config.toml
gain_aug_db = 6
noise_aug = 0.01
win_length = 512
encoder_norm = "layernorm"
encoder_activation = "gelu"
encoder_layers = 10
text_encoder_inner_norm = false
text_encoder_num_experts = 8
learning_rate = 0.0019
batch_size = 256
epochs = 58.0
Rows from block 5 of the audio encoder of a small contrastive audio-text model, named by matrix and row number. Rows with one number belong to one neuron. Each number is 128 + 32 x the weight over its row's rms, rounded and kept within 0 to 255. All counts start at 0. Numbers have three digits each.
After each neuron's rows are labels from the 100 clips, of 14848, where the neuron reaches its highest value: "responds to" is what is common among them; "band" is the frequency band that holds the peak. Only what is clearly more common there than usual is listed. The data: drum patterns on synthesised drum kits. In brackets: how many of the 100.
# fc1: MLP up (encoder.blocks.5.mlp.fc1.weight, 512x256), inputs 172-255
# fc2: MLP down (encoder.blocks.5.mlp.fc2.weight, 256x512, transposed), outputs 172-255

fc1.86:179112132117132155143179070124123078139139153098081155140106156154166139110077131118179122100098138094124113140149102112146124153170209155109089139153182119106129121154141160142125176104134160096138162126089143093090152160105125136155101120196110092100
fc2.86:076152118145157087150112091123103117188149127116127129122153105128101114127186165051122148140091135172106149142084168092139132086179112147182180180159143106100151151160159118065176114163138156149076108137129141136160121169129128091171133148129119121148
responds to: open hi-hat (69)
band: 4000 to 8000 Hz (69)

fc1.488:099122089126106068117153138196148142101130162131102152165158145119144141161085109145091112119111193141097093110082122131135191079091145131102078073120194119159134069177090134179114098119141134143156133142102115121153089133115123166087131184079105162145
fc2.488:094158109096133122103167126119091084129128082157135154127132142151134189130098114095135111112140108178167155098128134121100113121134144103151091195079092072107160113137139108151143119085159155126129171058144113134147161078148167139169134032170135119112
responds to: march (38)
band: 250 to 500 Hz (99)

fc1.214:120151148165114101077019152155105173111189144147102170115118094163101147123138076096131050129173116178104196137120101087161104134126118092135070159117167141140140157115180116111149098129107095176085137111101134162157197139169154132124119125149145164089
fc2.214:072176142073137114100126204149110162125159066134125081000076153161128089110128096153102151156181127091120076136109154161110089080120158043147151120102116133114110175153119164150077127122185139113087137131093167171051148084146113094131123145104132130136
responds to: clap (66)
band: 1000 to 2000 Hz (80)

fc1.162:216143165180096107156137086124112193093104113136097165106181129097129133119179116144120064165141109108182093101116166113096163113103144057151118113157136122136125092151118107070160132118129106099136168060125122130050156159098101151119090074171100172125
fc2.162:091151120068160142157116157120097127115149162147144113124141104153179070123114100150149147158078168129097131094111109180107095133129096119158103104120150121111140151131127119132111128067097178114098086201129142151102114134101166042143165145145116156163
responds to: reverberation (80); text has "room" (80); text has "reverberant" (80); quiet level (68)
band: 1000 to 2000 Hz (92)

fc1.380:172135159112144133158096084155130148150194142164091125200122116152120144162079132084122129099087147104171138063098153147109103120088136153131106112087186107064141132160098144161143127161117072188113147172132123147117175070104099169118132109126107180130
fc2.380:121154081107126091105140144130144086112130125148169094102132107122224136110155085128090099172117153103131093149086123173124144134206153041120090075192124114116098177162126108179165156093128200108105138082167133154082111123141104051103089150170099137103
responds to: high tom (73)
band: 250 to 500 Hz (90)

fc1.447:130117117119141119097132142098113116124150143156161113054143162121161135132176124125103122145126109177090160099136134156158148132086089170140169102104166122145113110158125167131131185088096139121091134117110109122067181181091102132116145184093109146152
fc2.447:170142134108117156176114090153127133137094124126157107177124165093114104133122160140114120122142109113121116183137137109152120077135095097124089169078126150103116155131154157137196099120105084133175130095117109147149164107162149134142158076085172132126
responds to: high tom (79); clap (64)
band: 250 to 500 Hz (80)

fc1.367:138154058110166125193164031126134161141115108148169134159149132144091151073116139201105122139112131163100060104038184115102192179118133103142144124093112077150118098144140174148157113156103119120087199072110136132106187215138191089185104118107145175073
fc2.367:128128156152112151074148135093061140106152082162126148121124088136153176116091105148151117161115095123170155168196107116121098057148118133148122082115145130101129102096129146118102130110108086145112053184129095158125164140121104120129102120154120068146
responds to: clap (51)
band: 1000 to 2000 Hz (53)

fc1.11:127173074098133140163160143116098090154149160102147166162191093154101172101132123118115109167117117102130124127117122127196135124132111135173116141184134086137129166083113081142088125091100183149085095149064118117104210157094136117135113106174142197140
fc2.11:115124090141195154148154100136130123120203095116132150118121120092127135125105135128156122128179133072128112150117151070123127097147129150075102114100111102145142121160147172130171126151232114132132001158152140156132125232142131121113136096098137106127
responds to: march (40)
band: 4000 to 8000 Hz (71)

fc1.253:102122107205131093101094156195136120105131114108068168117158158100149115148115117093084175135130154159100087185093107108077159108089147124071079133082129111160134131123146112101068058145149098161147169181149117090134097079137135120123157187091146149130
fc2.253:132128073125080135110133125125083103130122114172130109159110160130141151102138101108147134138111118147162098148149167159142149133109144116141123184112085126075141115134161103128114147120131150155145146135108114143093147117128114159138170145140107166067
responds to: high tom (39)
band: 250 to 500 Hz (100)

fc1.29:110130168097101072106132064114114117099092131120093146124109150114159170179123148141162132107081157157189093084098117129080141130138184121141124144108149144074059113124168140128103143163144163105058158120136141100120135130187119117198106168136102106090
fc2.29:082154125047181115118125086097173124141180095130093081074130080104155095156084120129144085150153140102100126136078126132124147130126152114088133207121134130137122125124107079087127138141145130142111163109154166192128141123134111098135152140174165151196
responds to: crash cymbal (100); ride cymbal (78)
band: 2000 to 4000 Hz (99)

fc1.308:122133126074084098073092128100130169116120173128085123160123134116083101126160129151172078162162157119185077153149165037135178122092099164138174157116125088155152211145130147174129136134104093154119149116169154154120102046137145155157153122205083047170
fc2.308:129100126121184171119152138152158108109193150141111133110153109156156099186123155125179096136116161167086136094101119140140123182103150182144125152185156189171167111116069104101095156094139166095152163106118105058092086066060132116125159129077116155101
responds to: ride cymbal (47)
band: 4000 to 8000 Hz (97)

fc1.158:116145156102040135169155099127098154160073093160079102127109166136131121108135085074127112191094141112150089111089167091128114108127141116115103126162212108122145179171131113106172176139161157111136116145151161073066139131140132101153124134109167190146
fc2.158:082148129104110147105118130128155101155164161069062180073143065167053065132137154109159101137129171120128188143146118176108113124140161145066138179148129129161100119133126091061115164150142095134113102167080152167148139164184120107124149122104142082149
responds to: white noise (37)
band: 4000 to 8000 Hz (79)

fc1.46:166174188114108129119061112129177127154153127140087134218121176149176156089085105121083151078160158141140153119076133139154136143175155090094138162188175086116136191141098098048217071135164120129129200173141166139092099182130116082100149069079131123106
fc2.46:136126153133160135108135095121101097132069157113080146069128118147144136184122082149141134125146145121093160107107202121127105165138142174121179060111121152143152093147098124123123124157145084071122092121161138117077128113113137143125112166142135050140
responds to: white noise (31); half-time (29)
band: 2000 to 4000 Hz (72)

fc1.302:084129163090187137095179137127085100086171119081098138173121149160103152120105089119126098132170097151124142143088145122134145093156097154151121073156122130081150154097081117125134135079148127130109150153114159117101113087151147098160113151114150135129
fc2.302:079089092108134215117201116137120120153201145118119124091141114159163103149114073099108132127195126098129111116110118182115146135105101162119143000145108140127119088127085134102107143151117132083100122111172133161114113136161147123115119141131138115168
responds to: crash cymbal (96); clap (61); ride cymbal (59)
band: 2000 to 4000 Hz (84)

fc1.414:119104133142112099129126238077170071126142179102117104155126188142125166101113121115090126073117118153114157175094084149073137109152141131103105109139159138111117119175115159131201164089145171139137140153123131122222139213127181094138164242141133169086
fc2.414:127190122117132139180125092127067125105111107120119095170118126163173159122167113098142102132138164103101150098122142107155137148113133139079102131110150114089108120123112140091173144114133175170163171097168100168175176096126103191129087101110130147164
responds to: tempo: 70 to 80 bpm (31); tempo: 150 to 160 bpm (30)
band: 1000 to 2000 Hz (63)

fc1.332:126143101105149130126086133145134145111103160153152135122110092147062156160097132164142134140114100104128086149112129169107174198120071092102127108104114094096110150157139132151071138159111124165146161089104175073085121124122117150141157135115088145091
fc2.332:129146169148108140079185079118153110139104066145099161156089134105126167141083120109162145116155151084147088156156105097064094067104192125119140123114117151180148152145130147160196138099123059162156085105154144109163162132172095088117084069165138102122
responds to: white noise (25)
band: 2000 to 4000 Hz (57)

fc1.223:102158156142137126147114091107149162112096092146145118112116123129133144168048087128145139187103135099127095093123133158120140121109122094103077103135162106115127107161165128122165088150087070149132115010152151097161125082122131177132119124135110092080
fc2.223:151157125169145112115102142090183118107094123146135136135160099161162143176195157096070127162205127100152092143134156138111081172255171105149119104116137077136131126113129063118153116096077130187135120100132127138155130168159139064146115119141125148124
responds to: march (36); tempo: 130 to 140 bpm (35); tempo: 140 to 150 bpm (32); dembow (29)
band: 250 to 500 Hz (64)

fc1.273:103143135163153184102138125172148138116091141136106190135136120162116140179132064155103076101179096136120113226053170126127147134136146087153072160126104147154166159107112129095096104123083150141089100091051126094111168096155171131116151144096136186168
fc2.273:119156116111115078109127143157093148156127086140130128124117127130126132111115076141120148118152119126145111147142184139110095109146128022144139205091096120127143141133118112124000116087102116118119181132110118132050170053167093111110119082107145165117
responds to: tempo: 70 to 80 bpm (28); tempo: 80 to 90 bpm (25)
band: 4000 to 8000 Hz (96)

fc1.494:101132147130123152139221137173125096101140149130128134126155142083128175160112124108096179121090084120150086109149160111121137048095180105114111071135149149170149094136122136121097129080127072219153123117104103113152125105087163187088148102058114133186
fc2.494:115117089120131153074151135134074095109135113136131156124103152128159122101105133131142126142123105166132136213122110102147104125120123116127127186099087094121146128159120128099112129093120123250119111087167146134146174149128182096146189074134098191070
responds to: white noise (27)
band: 250 to 500 Hz (68)

fc1.418:177135150074134125126195107057128137147128159141105121216176141095152132161127116167152139120106132138194130130154083074119151119113147152084134109180146149078117152126113068097122150084068121155127114173146121121113078056123074152129105130104088080094
fc2.418:074153146147122124165122125225160133154137138114094118098125120142035021156135142070084117114112099162101197119100122155157101144212114134149131158113105130145136147150121131106111121186124123078131135129163147103170130109161149139107128153099150156172
responds to: clap (68); half-time (38); tempo: 130 to 140 bpm (31)
band: 1000 to 2000 Hz (76)

fc1.423:111168120189121135120138142124110149099119103153167161074149093069065097100134108172152109122144117091118066213124088140133148127131106110167145127093103098168091139132136133067187117130191164090123135136163096084076165125142138136163118134138123080148
fc2.423:157107180161165099166139135099106109079125104113105124186125076133161116156130144142140204165105180154148125100147112125159125114126089170127152141171147111111144148114081126204119140089152183125088155138116149115112136130102130075106156129146069189109
responds to: clap (69); march (53); muffled (low-pass) (38); pattern: bossa nova (27)
band: 1000 to 2000 Hz (94)

fc1.422:180068166128119094151101148113129128187117152136129137199107121140102112130162121137072168080103088143150206150145125140145117129118162171101115151099153105175115050146093132096156127152145140164147146123135188135148070120124179148108170167157119100151
fc2.422:162127102099107138128142146090132101140112191120101166172112153160136079137101136126140164116118140136157155095137133114112143171144110131075147096152099142168116052162160121063126065129150151101129138079135110134093081130146120140156177164132119139115
responds to: rimshot (100)
band: 1000 to 2000 Hz (84)

fc1.141:085097062110177102114161104104118118102105128098186142082100080130141136145137063109151135130105128112147147159130120137104150142133090153150114123081086165144141156105118089113151144095131092098126139238155146096105198111146156129083098112118166120173
fc2.141:198190132176076119127092122159155202127104139225175083173178150155165146134146153186068151106121097108149076156157115171107100088133123095160124119122129082110113172124131124149140104141130069175175138109146112124129188095146123109174130127102088090126
responds to: reverberation (61); high tom (56); low tom (39)
band: 250 to 500 Hz (82)

fc1.211:125148070099167211130116116088105114133148145181096112188158100162155153079108135116099140135146144158118127162104115114144111160101126116179092101169138112122111184126121071114141151118020146168159117141075105160096157120124125155083092148191156126108
fc2.211:064139090156153142152161072101141106153138129108117144119111141087125127155139162163117149119180143096140117085106127111161140070144128130122118133077129144170163144099124137117194123157112098109124035148197160151156129232129180138073119123092117098119
responds to: march (36); tempo: 140 to 150 bpm (27)
band: 4000 to 8000 Hz (73)

fc1.473:115146108147114105117131075142130153123090128122148122118090156118137169181058084138172109140043185097159068135121137119102178126086105120133085109093155099123177126174147117198154117150095081144128112088154165088097108072107121160170144122139123057092
fc2.473:117140181137145099090142145085155097087141113099122142114196085156175140148158130096119131139224116130162179114126141113108085163201158147113138117168140139121132133128114065109156110121143151167111170137083126093147092126162164092096115123154106141134
responds to: reverberation (69); text has "room" (69); text has "reverberant" (69)
band: 4000 to 8000 Hz (67)

fc1.97:178150127143113154089050133120147186151167115134092104099142145131095057164203103116137139107146131141136073096109127136134115071119161106085115131141094119143095140117129061052105145167126139127132089119091106110133189079110080131099116060109086078167
fc2.97:147086144099188160145157139166124090108099144105113125133147095096122112143146149134145128135113141167129125146120132183159127204144130129105111139092166100146112119133136102139095129092088163139114144180104174191072174136130200129177179114092110176107
responds to: bossa nova (39); breakbeat (34)
band: 250 to 500 Hz (93)

fc1.353:187148080136159140130124133157103135133136158153136146165180183161122162081110149093117100163128107165119111107107171153212163164119175125137120121180134145128171152153125095151111112169023190120101119109111110167049157161083150147083081116156184120117
fc2.353:068149128114151156103163090101142124143149121104114170182152117105149120160102164161110132117178161078125117122098160119135125097158136131081130117108110160150151147103122158090158131158056129116138039159188138130151116246161175106120151117136147072150
responds to: march (50)
band: 4000 to 8000 Hz (51)

fc1.426:150128125144126161102123050124100134120092150122120135179138121154095132138086093179112157156134124086155119103129125112116101142105102083125096140106079115152067155105145051165073095109062065196113071061094110121112179108178051165076137088132088113121
fc2.426:140123145151147147135185084130132088124136114133103103123051125116082197137117159121155099103133140124131130141151080112113111100181112166160107151127128095166098119133143153107184158136255146085136071145134117121106073147140105106134123105171169107110
responds to: march (44)
band: 4000 to 8000 Hz (77)

fc1.342:186119138140105145097158097117108119079126180171098116134095122160163075083135118154167119111129144149170118100132079175131121096126144121091109114145174135117154138138107092124168166097125148142111159174130146125102063114056074147134135118111132082107
fc2.342:112170093145154120132122109179148091158133128091064177123171101140086077140137139082126111118132151146096204140145144107126113191159142151088123188159135144127159135149135094113117145168135091110100138159116145110136147189181154133169111157147127091132
responds to: one drop (30)
band: 4000 to 8000 Hz (100)

fc1.352:131114167126157100108072199138169158149164078109141099189173094103088117112179164070129148141131131173133156064130091167165175076109107146135145119161095167158016094180166059036120158146112132128097080186116132096172116083173140102159117120177124105137
fc2.352:109088083072246143153090151166136090098074132128127142109110073134159083163099139161163114110136123088096109141131115133120167150149191110121053142080177098139111137175104153129136138139098125148098144130122177238126181160139148104122152115089135175109
responds to: ride cymbal (100)
band: 2000 to 4000 Hz (65)

fc1.400:132153152077140147117099161153076118124100138154107122185117085058072179156139141143157123154159149061126115103136142113130152199159124100118137142145128093074129149111134155156121111165121051119122149134123158150117117050137098147110115130154110142117
fc2.400:090115143143142148128118098113210122137153087160173058100091129155174151150115119101126098114115167118110121147094129180086097044177109118114134096120162149127117144110140114076137134108121109150093126115125151107102130091130130142113124136144097104093
responds to: clap (58); waltz (35); high tom (33); tempo: 90 to 100 bpm (27)
band: 250 to 500 Hz (70)

fc1.106:109093104156085093127092162084121145115136116158078102196130130073107085087126163060136149093109181136100082111161056103139115142071108116123154095138110099163111143143137130145134132149151093153101131121129131103211146190144102111200159159133096164070
fc2.106:117151153115164127119139117132104151119112142114139175025130120137146185128146152143130102120127158139161141127102142116102121196160125162088144132072134144130137117169180178103110148168104119179099101133134117140137083108151151131094121151104092121125
responds to: clap (69); muffled (low-pass) (38)
band: 1000 to 2000 Hz (86)

fc1.434:160109138173141097133129114123144161082172121060179115075110118105129133106124136124117189122157090125100112134107104151135109146100096131115149150076114169187077083126108126096090137141185125147139083089107122102085115152085128096123104139091127242096
fc2.434:081158132087104183133158122133179103076079139090106222151124097108114123123134173105086152122137166069091139101158093108125111099082151119084137167161125090124084112129150149119147093112040117152090059152184160169140116146195144127067106113094157126131
responds to: clap (72); bossa nova (27)
band: 2000 to 4000 Hz (64)

fc1.244:187135068155124076121135120146110101142097103183189160152067129148063180136098086162129152129121100149176100145086094123109162140156178144085120087143073112130115100197120109097115098083101166116103145113118164135099143135166144166156095154128102164146
fc2.244:122142145146127122126173123155119155146152117138162053177133181136120151109087134121121126114118133115162125123179128112119150059086098129084115108063164110047116126116151118137187134114131081135142120116147136124138115138122133088104121115179116131129
responds to: quiet level (58); four on the floor (33)
band: 250 to 500 Hz (84)

fc1.233:185082121154091168149130149074095141151181137201130148148108171095120093128126157099145141088149148098117172161105128100115168100078185087155143113149147143142056128129193114119194069120136148136138139108158134099062147152160131090124125085109136106108
fc2.233:076126105101134117155099135131146098110152116102084151135174095151130050095067082131131139151096149145134119077128100166160104123127083124148142143160143133124130141119102138097138107093201158113071109148160114134135104140084153071104150187136128158114
responds to: rimshot (79); march (66); tempo: 160 to 170 bpm (26)
band: 250 to 500 Hz (57)

fc1.54:162201154166130144182056124192091120120064181143153099097117123141101146113136129099116095143152159163163126103090140138113147107126174119138138154153084071136128141074110080158099114100205139108123149114105151074091132083125087084148144140167120100162
fc2.54:150101173095168158091217163122190092146159089068092094167046102115106081131094101128156144104107081141139133117162166130141062138158106174151139124105162135132130100170139100121107186127078149113133122136149169124119131126141114180129061117149148125121
responds to: crash cymbal (62); text has "noise" (41); tempo: 90 to 100 bpm (32)
band: 1000 to 2000 Hz (78)

fc1.71:158097152106193092146114158182125143160230095100149123161164080179154161092123072133117127068138123142141102130110174145118125134078161130117082116162141160118129169151140130062133064164105117084120152116129081137091157087159161114093090120097125135115
fc2.71:125129082151151108095065122159083136092122162120086113116134119163212120142095129179118139171145099115092166122102222107121165174211135105089072128151143060156115108149102085117101153126155145133124153158255123156102137148049166112203150109132103115123
responds to: open hi-hat (95); clipping (34); text has "clipped" (34)
band: 4000 to 8000 Hz (96)

fc1.483:165116115133213078099015174119163167082137144142091123171148122049102138146173187125122126114103155128086103093098081090082102154131129123165105126118105114123111084136104164144102187150105110157133171218209125067176104134138111146153152133163086170158
fc2.483:083119137140123136085197132134116115115099098100156162085105103142179152127081069103107157147141117097157141129107093192159107123082095161109168133100149145125154116136116109123184161122142169115149128090128128179054137107166113124129150144161126119130
responds to: ride cymbal (87); reverberation (65); text has "reverberant" (65); text has "room" (65)
band: 2000 to 4000 Hz (80)

fc1.349:148170140059179114143151102086129107062140146101082140072101194187109143126065138125112145107132076140165110103153157077135124117114151145142090107143151217126125134124114122123095163094131130157096177107077104148132102186131145126157123114104134119132
fc2.349:048176068140126155131190173119125078150176133099124123142126128086144155102120086070092105126157085115156118157103088158135111086131129108108154110123123094194106139151113141132155092117122110110073080122152122177162157160166116125132095130149150128124
responds to: crash cymbal (92); ride cymbal (42)
band: 2000 to 4000 Hz (84)

fc1.149:120107157131072104124105102168118106137080100125096106139125136090176196134132174120173126100100153125145138126114137167087151108127186126129119122127180119071039128126137149131109170173136148112072132129139165064121153136193115095167089148095098160107
fc2.149:074163129049173109109072103094164148125160088126096053086126085107150080157067108112146108155089156097095125112106109114109142089128136133069118171125112102130133113143104080047113105130146118134121131150175159187140125146089126111127163162155152130185
responds to: crash cymbal (99); quiet level (63)
band: 2000 to 4000 Hz (96)

fc1.8:105144107105098154137193098118120182103116089111096138083139133132121126154128110157145150160097134112128108100135133126129178113114130114147136079136189128196139104135159149255096136134107161190160129116087122103130143143089130178125144101146098146125
fc2.8:037116142119124115144212139100163110140136116146152141138138131113093153145155126133166004144110127102155136126092117096115139086120145111151121141111143147129126086134103130217132063167116136139145096118139183162102139151120147118116123000123143145096
responds to: cowbell (91)
band: 1000 to 2000 Hz (90)

fc1.320:154118092146146144139097171146143123107128125150130119104156104092119164126165151114100097180096142122154168093142108162119102155100116092125161137103135083186112118102102098125132135151101093163121160175097092063104135094090119148116136195110083159175
fc2.320:145120180145170157157167124125104150120127135148153126151119148133136124162083109179101134133126116126096143151153149121164123077122116128130077170132140101094134156165107135154199089135120122133140110072156092125127159134146131104164117094146117176119
responds to: reverberation (74); text has "room" (74); text has "reverberant" (74)
band: 250 to 500 Hz (72)

fc1.30:137126124087105102177113073109129107075075159145118143057074155148085106142110140077131136140095168138083058194109095132126113211127169096144151079106163140096116153166171178094116132137126093083119087147117177144108164097115098117159151136160124106098
fc2.30:136109096099134147131095120120164143124210111150130103126144151054170092107168167114116099100173116175122125116103160146127087109190126137126157205098150097152140100139110163092186141117105108206095186148119127145100170134109104083139154131135147198153
responds to: march (25)
band: 2000 to 4000 Hz (89)

fc1.323:124139156151116115057099129130127157107132118131127171109080098125124156179138107123130130118184095150176114135094101047129138140090159066152137146149146148106102083134194124123216121141144156085131118104122192180176153110152148109163141094084117148137
fc2.323:109121112076152171143054125147118123088169039150174097019119131117099108130141154138095119135177120094065027188132155144100140111142162107092162149105128119145119094158077143116145074141087102180109156162063150189079171131145109125100157127087131142163
responds to: one drop (32); clipping (27); text has "clipped" (27)
band: 2000 to 4000 Hz (99)

fc1.363:146120151136099076144134122114127108128096109126117161110098131087088143182134139114156147144141157155155120132121133150110169106137165119097131152113167114106064110137151172125087186128137153145054157102112111087115166140135123145186097127164142073106
fc2.363:086145136101176163084181108144143141134135103095080116127112093088122082148128178094172105136125113142125098138135151083094138108104156152105135180122133120171167137114110081090077116128146112134124131115153141157151128136123129134088114133164155145124
responds to: crash cymbal (100); ride cymbal (47)
band: 2000 to 4000 Hz (99)

fc1.347:118154141137095128163166071164091141079089113187113153126100163147133158124157127094144118140052146135158058092123108140092134115111132143087105115170159115105134177142135119129116155124181169128121124142044122074048139148115092117173148146104100159154
fc2.347:114117124116116170125161134125146112128184131080076194059146089154103047143148151102126111143136133131108205165147124147115107136137139156063134169171130145160119110130129103096115180169132085150098127178020134149139153117171113131147149129121130096137
responds to: white noise (37)
band: 4000 to 8000 Hz (91)

fc1.47:120168131132102136103156120105105171116093058055138131142136100154080130122141118113145144131099103105134128109121142167135174130126090121151157066168150098166137134140148140255123132117091144138139151115106146083101125128073112155139163117176082128110
fc2.47:046113155149136124176090130120140145101122113098144140125096136114127163157145101105114000112130154107111118092083128142117133151126138094176112123143180180112139110122123124255147117194123139115155172165165154115106135118132136137108090075105149104107
responds to: cowbell (100)
band: 1000 to 2000 Hz (100)

fc1.66:120110159081117069138143039119107103137102135103047159113121158125147170164126150130158173134111148163182083088068149118098148126138198079103118137099114156095149116078182150129108141148151161108055179113140145144128136103150146133179109142125118080100
fc2.66:074175118096177128121186100128139107145164088108115114089144083121150109153103118109115120122155118112122110141046130159103147169150165111116166146107126132148151126105099110099122127141168109146099144114125124174098157127153128072114124088161183139169
responds to: crash cymbal (100)
band: 2000 to 4000 Hz (94)

fc1.436:228099138181083073096103178120092121171140120167133154140131132133061184120122089111122150128115093154134131150101115120156111081170139173062126165142170097154132098143091133102084119100141170127113111090155129099091149128116145108125136169114120141115
fc2.436:128130161122107117137139100148131142137101136112208074165159161154093107114128158136126101108135110113148149104172143102112110043124085108111110102099108127075113149133118126145151120127146109120145143105129119133104127126111108147129116102155171114135
responds to: quiet level (74); tempo: 130 to 140 bpm (26)
band: 1000 to 2000 Hz (96)

fc1.439:139134129080116092166174138073110134122157149154122169176167131173063164134122101173137120120123104126100130102146155077188156114134095137219098103087115129134175058105098122191130107120121125130152122174052082094150142128157147175139099156123144164184
fc2.439:070088060143099105114145079118098143152235098132141048106098177120125174135142103124159092116200104119154133140119112182141110124090093153137103058125156094109096124112050150130152112129241101157124135104164155168136150100096122116135131084118131094159
responds to: reverberation (69); text has "room" (69); text has "reverberant" (69)
band: 4000 to 8000 Hz (92)

fc1.315:197153068131094085142161144126130133098100135144124158072104107092161123075128165139128122097138096119147148068193088136146101118094091163174139142148165125168104096145127123117151160099163196141084192178124172109092106152108081085091108122087120116135
fc2.315:095155149101169216138131164184112107142076125060111139127072098121043140132141110085113172103155153144108173126167163116142085097118114111081115233119097106100095150145133137118114110175150112140100122107133137148120128159227168176104096081160174104152
responds to: ride cymbal (90)
band: 4000 to 8000 Hz (93)

fc1.32:199132165133181190117096055081096168111150157119130124173168112110135112100156074127126139158131141146137053137019158153152132158108124144142127060160157144126138155153125088100123131104075124149129155121161143143044168064114145181085115133117103126099
fc2.32:113127143138121110139136058158183132117132108189118109125117160124162149155198107128134121156112099107092138151105084098099148139151139077161078116124092123113177153116156047135177135104116106125093077152132134127106114181080187131151169101143096144128
responds to: bossa nova (75); reverberation (62); tempo: 130 to 140 bpm (39)
band: 250 to 500 Hz (89)

fc1.24:163124116162079121111199129137156145087103162146102155115075162107169100104154130131147196125144132133159119100106131111148137116120092154132139145167152133180172102153175116168097142132161137176156119135138160120093130089043097044109153075131134138178
fc2.24:138159156138115154111185099144164126153135137092082141091163076128114107100169096070147119111141134154109186150132148157118098114155131146084142223148122096128074125153112084108172147159128098151101123152084135131147162163214188149161140117125106095144
responds to: reverberation (74); text has "room" (74); text has "reverberant" (74); clap (58)
band: 4000 to 8000 Hz (84)

fc1.112:124116097162196125157107081100099129133115141116091171104071118046164134179154132122138127124113106077133157137111168096111111087091139152137116134116143142057143104132089097051115075117118140163140130124142128133134117165085138159176173108112136182201
fc2.112:132121137127175118112113108111127095119000094119136149152100123165154104130153094137116166159085108139121120117093140180129151140130100100166111111153082096127182138118148137101135126134092178088149141100135153226136145082157136079127115141146139102135
responds to: ride cymbal (100); reverberation (71); text has "reverberant" (71); text has "room" (71)
band: 2000 to 4000 Hz (70)